Weights of a small image diffusion model.
Training: soap at rate 0.0021, batches of 128.
Data: trained on rendered rooms with furniture, 145000 training examples, 6.9 epochs.
Rows from block 5 of a small image diffusion model, named by matrix and row number. Rows with one number belong to one neuron. Each number is 128 + 24 x the weight over its row's rms, rounded and kept within 0 to 255. All counts start at 0. Numbers have three digits each.
After each neuron's rows are labels from the 100 images, of 14976 (inputs lightly noised), where the neuron reaches its largest size: "strongest on" is what is common among them. Only what is clearly more common there than usual is listed. The data: rendered rooms with furniture.
# gate: MLP gate (model.blocks.5.mlp.gate.weight, 672x256), inputs 0-255
# fc1: MLP up (model.blocks.5.mlp.fc1.weight, 672x256), inputs 0-255
# fc2: MLP down (model.blocks.5.mlp.fc2.weight, 256x672, transposed), outputs 0-255

gate.343:141100142147123135111143119140118115164119165083053117107118144124106168141129100146116109138110104133150139150133125140144112097101090144123159096114154123142139078166135105170104109127150082145101107116112186119115105077081140171118124137120097132114112154091154142122109159122132150073111128119136144109166146133107133117180144108141150157088109146117122192142125123116111121115130135110135092128097159147105144161143140143102126140155128118124146120174134118160182144130111166063102114142135133080138108116119143098140118111130141165106154133110110169094128161083130131113094143141126119126180124117136125153158109120131126135148147123133159173148118099139075132123107127134178126086165157100118136136168174121144136134143165153114124092131166124129120151186120118
fc1.343:090146141118148087138080128158105108135127112102151146114153102125127113134101131104117090127130119122168130160098112128131125124133102132144129115134144114112099136118137171119102139136158151127147150130130139115133136094121118152106074088092148147062115130104147135151124086114134141126114168105149106167131158134127118137096126130144119139129122135128105106140166102154115124111127120076166130126141125140089146122116100131111110097081093103173151101094108128131108156094160108133137111099145116164121135149112121101154143125118132121135072119137141073192125113158133108125098148157142147133160094079103096113194140098151075149138116115126081086114130124163138106110116126123142154056122141135131110152137133098162172123092141209122141150148114166103129141145127069
fc2.343:176141135111125053129144115164118139095099158151138115159143155128136126139057140104107096124121143113097146111129140115111112107140134132138129125113141165168132132113139087151138118132169144077155157149171133134141113088097146100141192154090125103181145142083091099149132143119113166126129084103152126144110107128141144149146136116159124109155149121097157128134111137101123115119105136089137106144136135143136128109139112079136155135107156159139159084160133103157140140136101109150157168112109135109107140087142130126105122099154146140128127148107125166054111137117139141100164106144104120129163134090146095116154150179117141172126143116116105096106118104173144145096154132092137104135133143098134126120115125131138176122109123201146095121136141102108125126156160171
strongest on: window

gate.164:159125161124170086083159121074144078126106132143133094117124140086134136129109123107165131122101156128116137105168113100151150165077138146141154136168149102124104132144079118128086136146121096128124129132122145140140147151129124097128100145117110102131100102088132136151166155121137113141108138110186126135093125147097124110150148108132127179137190168143101137096113102139141086167084117137125112148143109154144115139144130092115139148088148136127091110106119096118114082109093137151120113135132109101113162169108147114132177156135119111163126078109100098169098170151143130135122110132110132083142126105155163128155111160124123099115106119161119118160153080140168160138119143132115130125151102167100152120091080168122094147135137119158136118132156107119143119182131157
fc1.164:138122139096120139164100122166106168117159090130118172106105129156123139109147154103136153129139110126129138110133105139132097102198095112124111138115153133118162107130147084128169148137103152138120141143114135127123120112115140122133175138124140122123149151133145109124066104114142168088135171155093144142139101122160152125141103085139141091131108118123144131143150125101099165115149132117129130106129125125105169117119143143161138112124117161137188134160122176144132121132147130127097130178130144159173117101147077119087085128134143128093138179138186154112135074130099161089117105191145117115110102114117085123160131126124084138161139131146142138083138155125101095128140128095145131116107143112156101146122180140138183113117120160107126169092117133084109136106092079
fc2.164:128162124092122117117140134160112094156115117133107134122142152138148133134141111165083125143123157145130158105087140179130103129083132129150089134181113115152110156126130125110098128105154112134112155103145090114110127128135121091114119176138153119164140092151134135130082127121169131130117100113122097128093116131103120121118117167157121125141152135095085113152170106156137138122133086130125121136089114149143126112158157117182127139136120101093145116127105095129129111129130154127107128065182139143133112175144162164153102092146119136166131167117151096122127135136139080129092070103093144083156122146142124101105110080108127167112121090115108095133114158135149118105148122124138110190128133135085129076165160114128093167134162113137146081147114186142147147108121089
strongest on: blue walls

gate.595:128090122152142124166068134104133159127113138145110117096196161098081169141109095136124096184116099139136113081137143114155119119161104157170131112147141123148112128074120150118096152115141136133120110130112138133101169086138101156121145132143119120136146114155119151126118073131107134097130168110123116119134143149123081129103103140092101154139117132134145120125089155167138131134168119095108106100133122093131149141094103103116142157137133146155100102107158099189150084072139131109120103093074118144123086151098079123133127106126119117114144086160137134112087096133105096098154129135151091110130131166143153093146128119139136137146114122118108161146167103096091106132153131131178160124160166116141182152135116153101122108140134146152136126135136154153122140168133129
fc1.595:117133104108114126135120157140106118109135114130128117116103123145127135130137154141133108095137150104128134152107153117122152166126127089101146148146126116117181096152117101154136144102123114106138163157152125134144097133100117087113145106176138147132127109137122145115113148142142112159105156144159136133112130102124143135181127123092102108135160116133129111126192125150169151143098087132176122160155120122130155127126131115105055093180123165107146103135119123101183129175155140158164101146161165173107127138138171087146121144096128137126101120095111142150122126132143214117150156133093125143163169093127092123128132112104158161083118140128195122138128151133163136088119163094074120119135080143159163117109175124153139127112145145107133104106114092159136130162135120
fc2.595:123154143131103103122097144143155118161126146116116103139121128128122111112111170096079108162158101086128139110154110173146119132168106063116109100109118122153121169163090123153108113128137133065121145131142122125155099121126148107080101135073144106163105167120108103133109144140155163132143107130087093125103141136139127148117140166140165147143123139119115089135140153116091141122142156164146106129154135148114110185092092133093123097112122149118144132122155126140097123120139133180132135146125125143108113124121181134096171198123111103134139072117110131116137129118192158160122135113102101113081142122132128107130090113137114103160094131135117164113107128139124144168078099135143165144126155103141142079133130098103149156154158116153140144108172116102088113132089119
strongest on: dog

gate.109:106116125070100096148106135157154129128124116119135116160106117126185111106112138145129108123149136122144146121077108138106138151111116101149117096152121122114109122102162156100169157141108121139159150141073097101115118120125150163167118098110161111091139149130125122115082095142131104139107121126100141119061160158088105154146110121136107120122117125126152085172151155129110153130081129123080145064106128172163111095113128130143146121097128152147134112080091109140092149121120115153157128169138177172099139142144071154129114095129139126141152116111150071136124114142151123102136117102117072133137118098101117127136168117114156183110155154134120126094109136119145107139117098148117118131091088104082111121106110159139160129117098156101122137149090142150109151106141158
fc1.109:116148111100082137156110171146103166152132152108146160169121113143164135118114104153101113139171154125131184148068126144096134138104149140142140111157158105122120142103126158089149143144123130134136123128094152106100131109111118142161081132101197101141164131135137133116070099123123112118082110138085130155093148145127112142129138141131120150111087134097146084154133135102122145130089122128131178090091106178151143108137138108133121136069133153162125093107076109164096160121134100114142104152137145161125112128150085120164132136116129109162160110148151109108136101123137165152153114154136103112097131122145135108130177116164132118128139160137143109113142122127151082106127138159091126127111112108103158165096114121100157122110101193085153128129104129132105122110155161
fc2.109:121089129135126129154083140147169157163115103117117130141126125147118122111141122184153110139152148104139093141109126144089121134091110120106109133112111132129100124133156121102120106165180093121121120143152130081152105131123140096120127184138163131147132109162125123157138144119167085138112110125140117159129122107172089140119145141152117123102138150125118130185096138123130108141111130136083107158095196127095094166097148141129116106180114105092129128152135094113143129110132123156141147085145142156151146152084162109143141109131115137124128146114145183037157129076142132156112121111137140103155155111158120100098137133127146176122089156117095147128148128107112107137150127128129186107114107114143097094162154170111075133134127119089109093162127143109137104159100141
strongest on: blue walls

gate.153:154108126139122114130130121147141107139128111089153081134118162102148066136051138163143133123128109083152122153170146112136100108143156135135096142136077129129147116142122137136107133116076115136106114130110125144123140152161134108182127112158125148125117118170107113174122152124109138173102127115112136141137150135107129162131115133111091149175168106107120115108101130068105137132146125122103048154119118104159107106144131128105135123131091116114117148136096079115142118109156095121087078121155100146102105125109129167162134132148094131136136127099106101093128117100108120111148110117127161135084139146105107130142142126138105096135110104124104106128104097096105145090125145108101126171066127123141105072147153088187159142155112104123168123099125106137088111135141091
fc1.153:147141134146126102117155120155146137161117126156113120122119128157139144128233130106139161197123116099182127125134151144126157176144115120134113093126135156109131145112149090125103145118154149098130091158181120137153145160109113176120105099142172176149145135161146150147144167117120128132117148140134115160159113128126176134127117156132126126112083133161112167142147139153125134124183150110154142192149167166131125140122161139139162120151131135142134117084143147115122109151118145133128148178122095124134115139148128166130140125130114141076145114136068131156139162134140165126123139109130093127142136136192140139160182167166152142129133157115109160134146132147135127065157150084130140142151101129149113112123146124160142146159130157130135123162155160142118145157139125
fc2.153:144139111122156075112106148145128113127121110124119130142158154112142132164245089113120150180129096177109136097143142157113160110122090108139120085139139094123132145136126166090161134142108110077139090129154094101128130141105089102175137153158118096126117131144111109107109101190146113143163104122138159123082137126125111126139132088143142152141156165113145090128112151141095129138114135119158131117100138138124151120118140140141150132147104136137161118159128109131133132133140144141108161150141093161123125133147123142142122120162115137144086154118177161089146115116123081136117119080119093122136167135077144139120164093105155161120130096124097151158158151131098125068087134120126121139147113159135134094131143122126101151126144164134184097133119087131120152135100121
strongest on: teal walls

gate.196:137137101151112153116154121121150096147124111138106085101150102149087159099090104123136146093113110137099102125140144107107143133128142139111140131115067138164172091111131178141116123087104109157111118143137179109103117098140124110106119121110134125117155101128143121110121137102128141126150113114103136191145114131126186050129142134155152074134125120126162135190149149158128150120134131122135136142090163159135132092073176071152090152072135138126149079163104131111119141133070146144144127070128156106145123120116123099128155118139137105163118116126140133126157127124126137118126096115112163176117105160121094150148123111147128092135114127090131125120136105088100115121103105162163120094123142149113125123125128140128145139127094152129120175130131175090146080152147139
fc1.196:122125162160123145177113128115102131098100097085132106119135155120138105164138141103097116128146115152105093160100126119142133112106134150117132154154137071153135123136177106120160117144134119098143093126113111107116147147155112134117107154130127101152142139118114138184165136086099133148123139134144130112121147102140141148116123079079134166142117139161133139119135130152158114137160132095068130142115100127118092139089071103090147100125098131135135178123159121115088146150153145162127106171066136163105140138148133140119132134095135107093104124129101125119107103132107113131148101154149126089108117123118169089115130125085100128129158134172048099145146133124164114063121119093123127126145096174132116115104132147135133127119095151080129066155132109116100177157135110
fc2.196:143111160105060137089124107120088116148131109165118083151128115152089101099166153103120131148130117116141139114131148137147112115139101151108158150109164162113112127154132157152100139111158160103149096149122137123117125134118110113106147092151164124083136089114133131155097176161146108151134129142155138069171076107086125183114132149093128139120132096101131135095146123153150091154144119076106145151112111142147130131168074088153105117140158109125123160133088142123096142140065150102135114177147161085128139120125135103093112123139115160149130150110118136137177101095104117143112139131159107176125117125134162125108117122143123162125078113106073157134127096147122123107116144087130116127153105084131119143139138153131089094117110114124161095147137145156142094139124126
strongest on: teal walls

gate.241:148126100133131159082168176085134100140129144129120124149166141119069146160122113148102102121098142121080160094106159156068126106135164105096127159131128074128138105116143110108151143098112122120095108076125101094123140102088116120078108101134120165140127133142134105134148133133094125145107104139136142090133083117154156099125134174146172134095144087120132206101168100148087145123125116091126150107134166145058118157146113119131130127143115108082115104121110119116114133123114157099167122107108079131097093101085128111138107143107114120125116148122105119134130091137149099166134089123143117146124090146091135145081095119125100086130080107112143137146118137094133154141129094130148118128131168147149137140110168104123115130123167116122122131122118127131134101123121145
fc1.241:170147132149134160097125188115113139137147163145113129117152112156138183107173108136135115092170142115111122120113121110118145163126100157133110120119135082175158136129118127173150114109161198128126135092165132122163137131135136149075114128151136150122151147079111138120128168180112106101157098123152116128102078098176139094142085153144172127099143104128125183095122118128095123085130152147150143141114124164128154104093141152160127127099131119131125099121170129135103182147094170122108126105139104133128161093122138111127146149165136133129120167149065136134118150161106151165135122134096152120123107145156120118143111149141130082128111153126137138130149153156185125155155130124151133127157163146160147123172141153107166101122139085131119164129140145116123122119108143
fc2.241:114143144112139100137156115163098068142117111118147160138123137137113143192152105091126130075171095130127098159135154085149165138110124146119104110129129131141129177154117076116145159167139146133145156125140096126138078133116116105219124143137075144132135142126102118113136131131127121103120147128116163133106148120161135069137168117110101137122124154162138124144151149139133126125154095146142176119156060143184108130100135103151118135080071125155105127148121137134122124117152125082162176131101126112171122151107150128123111160107145109109101105131118117147120107125148103122154126153105123127135114126082105161191116108105112131119132158114141119115145123183106135130074149101149135095116127114118094134117118135144120135127109111154148157101083131087133117146125107
strongest on: blue walls

gate.585:152152123135138180121146133150118131126150112135118122097108157146115093177104161137149142110132117129158149133126120155164082154127128151136110166143090101155123104142137124156087126156138108180115077129107148115125132126065147123163163094141090084141122121111074116113110151122131125121113108090104131137112130104136095149169140107132139087157151159156152117130135130160196184161121135137108154135131118137155141100157108077150155164116128101114097127139087119128110122157141128126130154076162108122116119126139103120092128153134132131148108131150154140126135095159157097141094095125158134189156122095075130141176109143131173170117141150164124117125095145116120119121114102135124126106159092146146143136163136200101132131165110130155136097109119135167146123105108125
fc1.585:135098131104126078146127122100109138158113155112106118120167101135133143074167101128109120147125152114131093168156101150143150090152118104121130088131183123135171141107114125095127105109140127084111168167122108097156148133156128142175109144130151127111092151132145160129095140115109137186103129148145151148106122153148120154084137131135142144122126091117098107125172119125123077106109135130136106100164116096086157118126144142090084116133159128172142166111181140148162129155097108141159102173110155096123089145171100130131100089143100141124147186118091143111153131094114142141112145175123133113125097171140117126133174128109115130157107132114087128136123122148122127128113171084091124135122159107132135117150139068131110134110150112128130136162135097131091134170156121
fc2.585:088131095156105130154095112130148136120171114108086157091189117121169122109138078119139109135107147137135097127135158100145103125133146138093144114109145085121115123135135139107070134137128159114131146118109121122128142110143100149148137089192102104162135151138160120158089130146142120106143102142138130081119156131153100121138125128133109129143132134126128091126149118143100066140147106127149118130165132130132122106166167128128136134154098112113114141119099152134146115097167126141052131164169098149119122154136066145137134130073138174103119117166080105138147135137097133136115108173142130157113099150145149113059129172109139071184182123148172144135135126133135084163109135115126163147112142130144130129126099111154109119129107128124152139130132149125129112148181093
strongest on: teal walls

gate.2:117145112106159103129157116141159147104120104129107138116092164126113142133159126125133124131136134117107079099165109155144135098152139080107142125123172158104113131129135123090134163091114120115119168173142128119101123127109103166150130139120119117100136155125122156148124174128142142173103158119121172141151138139133116180135120129136118155153090131121134115084106135110126104126086197123140121127125119114043191150108157107093138108154216119137138138143124134149156134154108078103156110158110144116131087186109157162178132087139147154096141180123119127114138116110143128190105148149134119117137131115129100131159109162154104127159107125120123130119134096096131132109138142132133147119082104131104107164124141156091133153131137129140173079137121104121126140170141121
fc1.2:113148123123113149125180118114128145181133155130123124116125133120144151133133114096110132107113079096110114136188132129121126129160091135141121134106145148135127127117152118120114127136124117132143056114173148125128148116108143155136118112132115129128123137151096096109174144127119148149124137136129132141117129118094089120131159190122107132125091120124100135098134081178127104118168158129171147112128154133077148165121156114138093126171193102148141122129110157150142148142113123121133078145115134116145126189141155150190181090100132135102139140171120162103114125114145147204145150102139151145157105177107141122129138132169150113110118178109156155166122149112169077107085126143111116129135073141137153111131121124077075138158159128124129139130111145128143117102137154
fc2.2:114114173139127122108116132076184105134145123138111097127157072094112125152120152133140110131174116124137131158155126160153090143125100127106147157179149115087080159121107137100130131132074102142140073106141129114148133104119133122148110146141138108129149158143146151147137119142133124108159122130110140144161115154120109135146108150126161137108129136109067106125063074154146141121114165121138149111130158117109132107122098136136131158176122111125139153112158139142142116133159090131166173121175117120131103129197099126118125159137146137149124166153119124129119110111114119098137102116105121145106140142133145143087112108137112114077154141131161149110100138091160096116179119155104161135073109190107135121137164121111185161111111127153089153148158132101135147071121137
strongest on: teal walls

gate.457:116140134148144177125151123124120139097091141097154116127119178145111118112080135150102132110101160091140101121109116144157141161140102135129118144082144110094120108160145079050155113137131139162113137132094111136105146130164107132132127125111113152162108133167088099145133118121105118153111127136125132095112122182098131103142136145092084133091094131132125134127174130130077109136113110191164144112125083182110155165130171091129127160073108117119137107083135150185118113148085122146150138123122123119156081136105143097118121121096120095123151177120171117118151112116143115123147117178103160141179102099097165117161124143139114141140082136124116118149130131137164156106113142131118091129117133131102136131139181104115112168126146127101109095115129123093143142146130122
fc1.457:141147142129134104138105133128092126086151123152151133116139139122125115155094105141095152108138123176130162114144109172162110117131175120093100144089126096115107113135158144122126102156128094135104149123157143098121130138166114077117108115131110097087183080122124130144142113101140117121138108174113076067123131152088101103109104141130122085148139146165125128111126148179115131130101095104123120083083122176134110122135054118105169110143120115133129150154175128164129154152164172140087122101094063118155142130131107090139125152083122126099137185124135121107134160130122161104149129133145147114164119084165146112127113115111118153088107112146115107127164149102118141120134137104129110101122143117124131125138140099115122117120111182122101102114130077090140151139144134
fc2.457:072135109065102123124124123151121106092160140164102101168090138101136136118126138128127116136115136113122127145134160140144145129112103103100130123117153125092090142138140142128160153119129087192086120135154143111118146096100104106106120144065103160104130147111128130123130136134174136106169150149132151105122128154157136128132134098099159110091162136138156124149103132137118160116144147087164147152152082087138113112067141206131113102116093114120124155112140136130113118141162122147146161116183089138149095129111132167130157122139152113139152078114077111152134084103102093079110154162159090132158119145108129158157169070126107100146129125111182135117123158152146129122099099103130130124134137101105139104145158118117142126105123152135149135110129136119107135112169119
strongest on: green walls

gate.279:143120131115159151147118130148119158092144136170093151120077148116144137132129133128163151132127158104159175072123110126189124170099128128160087152145078107117156133137103075126118114176130105163114096116126102127099140147093111101150150132092094097133115111109112128112137132126122156138105139109087117143151132087150134143170144088101113131120160187113172111121142140104158146137098164154113105135116150114121176136158108089176128099118132102097139118122120087137133138140186132120099146096187112142130134135154116114162101145144108113107117157157130122096086120140121137145143114097171148167155088108105136184152118102126139116097142147138114108133081096147159124091106120163148139167152113141136131115161131165110129120133123108157130094095114142149143141121123151
fc1.279:138146139098122134113146105108116091153118158082141110119191099141113104154126138100123131136138131116102115129136138149104113113163146171097177151139178178110126102091141181092118148121111130125082160118146158136116117130130119135093103110138140144148104103133154101130126157095127119110120153138117138123130115142113130125064151150166172121120095090158099139109109089145164123124137077133156176121144113151105105163104145124117154129135091169127098137137148117105153160127119084169152095170100099145111110086103148132122155144113170185161105105103146136155165128150121119128133126133127128120089135138154142140111124108159078138136135103158152161150123153129100137152138166153093107097144131131133153161126142080165093154109147166103136177136110122156142119081114114
fc2.279:096119119127132151154095149118165129115133115107116144103192127133152098100137111104113129131090072113124087068118162118122156114119117141098120142120142077112125098141150132098085130154129155108131120110123119108138149153137120127171127124119096131133109151175155174127144129119161114106125128167156135119117157169141139114102144096133172138144143175099132118147124131152118121111112106123138121160133118089151114135160151137161113159150110145147143145124178117108158154077106115125116154082131126164150135159166127114131167120092140132115075158163090126126138127152149165102132162140163133204122114120168136147087092113132112114124165141092186142116175115133136074099117167089100122130143155138133138101156107127121123164115124170106133087180133127110138119110128128
strongest on: teal walls

gate.648:164151091146098102135126142148116142109126139107167165134134134160156100148154119091123166123090134135126145174130156147118090121129121137167133187123188156161148160124141126124158171097102128113136117136139191171088147127140085109120111168143127130121145143160125129138123176110144117142105141157101101137087175121166133166134110162131123153128102150115142094142121154156121146135091098156135143136146120172135139131131096132153165086087110151140144151083141159123108126138203054151153137147113112172145132162103143130129115137112102096128113130100161125123118138149098117165123143123120140132122113149114146113092106153128114171127136128145067119122115111140149168100103166124067127140174143135139134151110099147137158125145155125159143107137157120134105126107114116
fc1.648:128133157126137154115122120126136127147128116124130115135136175119130130159150133158121101107127129117146080120149099143137139134130148103103131068127105096149123115186141099127140158145131145105150137131141098149150142142114162146167158151140130139173118127133120120148166126162092171176101126149174146104153122144097127120167123111149104132121156113126145192071136105078138122128166155153130143128115111145163111170158104169109176162191116124125139176129143131159142158147120140126081134176169124099092151108125156115137136142128156175104144144148096166105116145106172155133144158114131077071115148119152165155114140121120143104092127143124113151163110126107135087131153134120147143144067132121117172116129137110145139176119116107082120095123121124164128163150141129
fc2.648:133142141107096116121137124130122076095141159128140114097111175133128161119157132123163160100064139108104151114113125103122112129131135114155116126100101101154168120115111116151159125088100121113119141136141123109141098159129122132110109108157127151119131170080134124109154113118109104114102124100113119127084107146131140115125087125134144115126121124125125130117144109135066128076163135130172121125173131114187119135118100108123163117117153136110180201095129122127123128145098137125079089155108160118156155159141108141134114135130115074093110082120124112177141141123106117105069131126154137151150136149104130097149108139125130148131121099126142075166110104140178128155133132158111137140068112152103104121106179155112154119118109116168160166116120099161142102137135053
strongest on: window; black walls

gate.149:158132111153123094158139135167135108115124088167114132103107168099123139065107116103106148138140092162128135121146134135103141153115119142113111092138153095154112124145151087126127101165133100123126145146156090121155105103095114110105139142181140122163116066110100124118113156147135120094120145137137075152142183136144132169159119115165152132093134137177117095116107140118155123155074166137168144123162131107122110120114114092132133117109121146113128120088119138132145134149113108127140089132100152096156141103165102144118110144140109084115139117098135117149118145091110130130124125145112085112115118177137158081091070141101074067161137168133126133097134151144111129095149129170130099129134148109117116126141130123117116056113125066149134137114156134145148148117118093
fc1.149:129096153127115169089129116125158083130129150162145120170180118125143103115136148136150125104151099109064128125136119123152116126095123115111108131088080186131115149148099160127106074120167172132092138157115140125089110141135089120118102131108136104089128123140143096123134126079143140130144140125137137095111121114138089092095116121124118150117162117145148121140109115157120167151144126097125157120106081152120130077121115127077094144117131148128132136171074092145113140120130120130098131101130111136105135107062135102135124134139157152112125085092108110090118133131137109109115153096119150143116117086124149129154166103129174164108108097153139106111103113084115081120117117172139149106141135114149149095108100091132146180122113148132133146087150085092134098120071113
fc2.149:124202131118131143156154116102137111086154130100098118159091093113159139138119096150126113138085138175165149111152150126114110142100148144106103092139152128105130100123098093164117142116185125135134133087134122086115112122111089109113160104133140125099143127158077164122158106165158091151124156113160164134126134175123135105134120144127112122095136118144142167135088132159153096139096121143116188129136128094156114135102154124107119145175119170116127149142172155112124137111102129110142136122109124066098154119136099089099119113125135156119119103080143126124126128099084137171127114154178143148129180127161140096119119151110140094125176111127091090142140091181129134109112104134152116136115134148164133118152144107137154130082148141139169124122102116168140119122105120
strongest on: window

gate.576:136152118162170157110152134104126110139131122125129123125088160142089192145113165134133138106119125139107107128066140118166147122135102126127113051093125125141142144144126141100119110123104148117170153117118168092123154073092116118196119175112144082191136120141142127118135122161126125121110155112117191091112123153172163133162094131110141094149129141091111107120107142119118117066105142123172164127159152179145128142092156102143120118153152160125124095098108131148136124123110116084160160149132134159167133086113104163138123123147109110098137120101151128144110130104134097158129118152098117179170124157105157110133144160121166132125130106138127116145133136131115124116124121150109119103141128162148148134118087109176130162134135070134139139111146140101109138145135137
fc1.576:110122158106097143200129096113116099109131134104134124147135139107139142106104140109149107110134132073114106132111113131108116125104079150110130157099100112099078117126111077128171107127137175097115106107111113176128124150135134133078104117124116124125140142128120115158125163093093114144145116152161131171147118087113106093110152098068128168137117127150138171160153089129078127153148109131093109132115096097121131152170160134108094119127107128160113156112143105158137135175124129105109123098174097127101113121123138136124116090115135105108124124141099161147131152150149113106134133161127173095105104121168133138128129128189090141193110154110114124143125111123112114111097143150152112149099098111100097127142169070090148133140104142105115119162087134118131087126092106
fc2.576:173145151151165161125113142135126125142120127151133127083192110142114131156148145111122143182145114160107121133137090139113116094130085136134150173107139118150135111131132151136133133124129172139132115152090127186177103195154135125193162101140114125148102132142118111124124155163115134141113130155137164243115112078103146135134123147090109171131141128077104126148081122151116145157111128151093113119147162145109129127136147102130153126144149122130105119099127151135118133184124142137092147085097136116099104128111099110114135089125145129105120132098138088082131125142173109099123147111118146125093110146137108109108108094087154125094141085163121108155136125122103140147133165154128148110140103139115086107094102119167121123124122118125149114149108102111122136118102116
strongest on: window; red walls

gate.226:149114179161123103117138113109158110135098160080132127159110133132116127130130123114124141124152137123146157098114191185130123141153101136149087093117146113150141120139142132138094125136146186131090160082171142116128183110089145123109161074132140136143147129132142105160149116123129129169064134166119154124109179155151141122150141109090139120064163161131148114150163144147117088104140109113126125166144119179123123175103129102151131095165136151165147087089136103161122128140107142121160110161162136147118120150098163141142114127137137131106128142171124156115103122113145112109174123147134124070130123131128131109147151098130119188149132132135148109124122101133104158097108134172148137131145127132132145147152080086137122172098123105102136143161096118137112138133122089
fc1.226:118147130139198146107114161109126128168176122100118168077167167132132122139122130146153135138159109086065145127108177123137120125108128091132097126086115114131114169121150146125114102164145074129122113149143101105127127135152169147132121134113106159115089095133157110170131128139152130151130152143081094106077113137108123139126164162153149074121077150098122155160084142112158163144127128140114142122090110094106116072100122132187128212137118116109154127139148167146151116123150123128164109113105145124118145121135138101135184117126108104135121132087142117115142135128084170111137164129163114102092129125110104141129146146117090135109144120115144160132142127109148145114133086099117148149088150116121153130143121148149140108169124136133133120094125103161143150132149135
fc2.226:135121138111059137158154083110133139089146107165142081168152089137133125104123132112163125136146108161179152139105155120122133147131130100133103112171105135117151183150149151109163124168172070127130108142148158130124130136146158115144133138092144087141091146149123148152124124104111167147156091142089151132173139131147157139130113103135121105128155101170117099154156133134142140137115129131129163129180119140162108166102138140073120058139125129122163111126113073125159154124094133116147135100139152136119164142128122159139172103125104111112108118160126155144109114143093089115113085120152114187090140114150099117111169140124076132142110161151162094129166114125126120107156100089120095119092155122130150114107133135091143113153152127120128130130136141161146101121130118
strongest on: dog

gate.33:172124129122142103080114154136185138144126123107134081151148108109081129129133102156128160113165098106097126107130113149106110172129167143115167145128139062106112121114121172157104165112132168154098112124129111127100110108132140094065128119117102163125147106153150119161109144092146150142156144125126113113159099129115160094141145128137111142124128116138147187144161154140108150095141120114155071091154108136083108123134119118127086157066133146132088096112082130142122124117103164117140127126127057152144119129094127132106104135109124115138070128092108106132158137138118104188125118128122141132141141155149090140107152096116139092106108143111152138090140137133146133114160099118169143104131121099138128178110143119107198126128130119153127128097142122099137119158141125
fc1.33:063160137175096142199141100121102128114132112140133141129103132128144136145126147095126104152113144173134133164113127106138119080117132142144085104135099159143116163154116113104143091134126073173150120115089130133165124146145097155191114109126134098133087096125100126120149123135110140110099139127129156156112177150136124140099115130150146112126139151136132088147131114126139091159133132130125179188089116108160156162097123097106156101190101103153161153152151107097150133122141117153134107138100184103143162120127118090136149141130164089122184141131125147130128120134122140083128128158103100122113152098136145096136092086147105151117147135134103116152123130138119142152125157144084140154134138122117112083153108111138069123134138141099151126138119155175126151130091119
fc2.33:151091133108122147078103136125113101188172147098179098166100126095141139118122157097135133145116126098122134105159160151124134073124119090108131090129103103145133109110156133134122163103093103140106101132132102098134112100171163141088137129158107121122124101111156126146115124130155148118122135102093107136135124115120118127104119145124128085151117088153116132109127127111134113132144105130114115108146124117148115149163140101162186129166179147164130133104135105122112123110119164124132152125165175145121151089154147155116105104115125094142165092122084126151124111130152093065157162085130114111107139097180088148102101107134111141112163146137096156158125134101139147121168101135113101105134122051145075158116129127119077116128137156163104105119157106134092137134106148
strongest on: teal walls

gate.379:123126113097134128143100124135159137130161136118148135092141094146121147205119147164120129111135107115127125099143104148108153133168142139088118113159153136088100158106133132109107129127123140115152143119126147142117100157152149120147118098101106143170134112112139116128088159115102116148118159146110156107166150172156171102135090120121144118143127169081095139109187120117107112105130154114152143128141135111160117192122102125203134130188134071139151157143096122128107120167144174114148169120133135185115139127100151159102136142129148139130097125145161121141141161098145119170144111100144098077110131102154153153123119118134153158109126155142137099125155124110151137198139117070134127129133120085140115139122153134150144103140084166106132113131119169127100096166126138
fc1.379:103116121116087104142103106106148122100161124127150089110116102101138148135090114122141108105180077122125160100150128114112141116158179173137132116087125102104140173106118130094155110113120115100140110147149110131128113172155099114112137116125102106183164083152144118098099158098110125122112171147117119146121119113138129091143077130123139112155185143075082152127165136135095123144100163061135179131115160132141099153114094092164122097171089077117163150154133136104147122138141111095152128134121101137133128099145096139145136141128110118091143128156177111152120157102104138142118117123154087103122109135139146115113105128132144124123111126130113089112120141107168141177159113120133102135142123092129097138155127094126102075153072139117131134123106150126118136148087135
fc2.379:131060125133170152117109124141154149109136118075125163120158097102107132143119126113094107109123113144162135125162132159121117109110133140106114118151094090080169162139136141122162159162189154101105087143156158143144100134149130141150163116155129167135099160155118118131145154144116117128093115123190096102101114116122125091171129098121111137108116159129165127132122156110151131144116131124109145158087111141159123179167122164123187123151104116129079117151137103128141113084154164130159158132130128163145120116131158093131117112119151115127157122105147096164140122167127177109140133102111158107149130123120118103126170115118120137131141164118152121162128132147122149118132101182147147152132147119124131129150109125103090151136146145101142114054132193111106113129093077
strongest on: window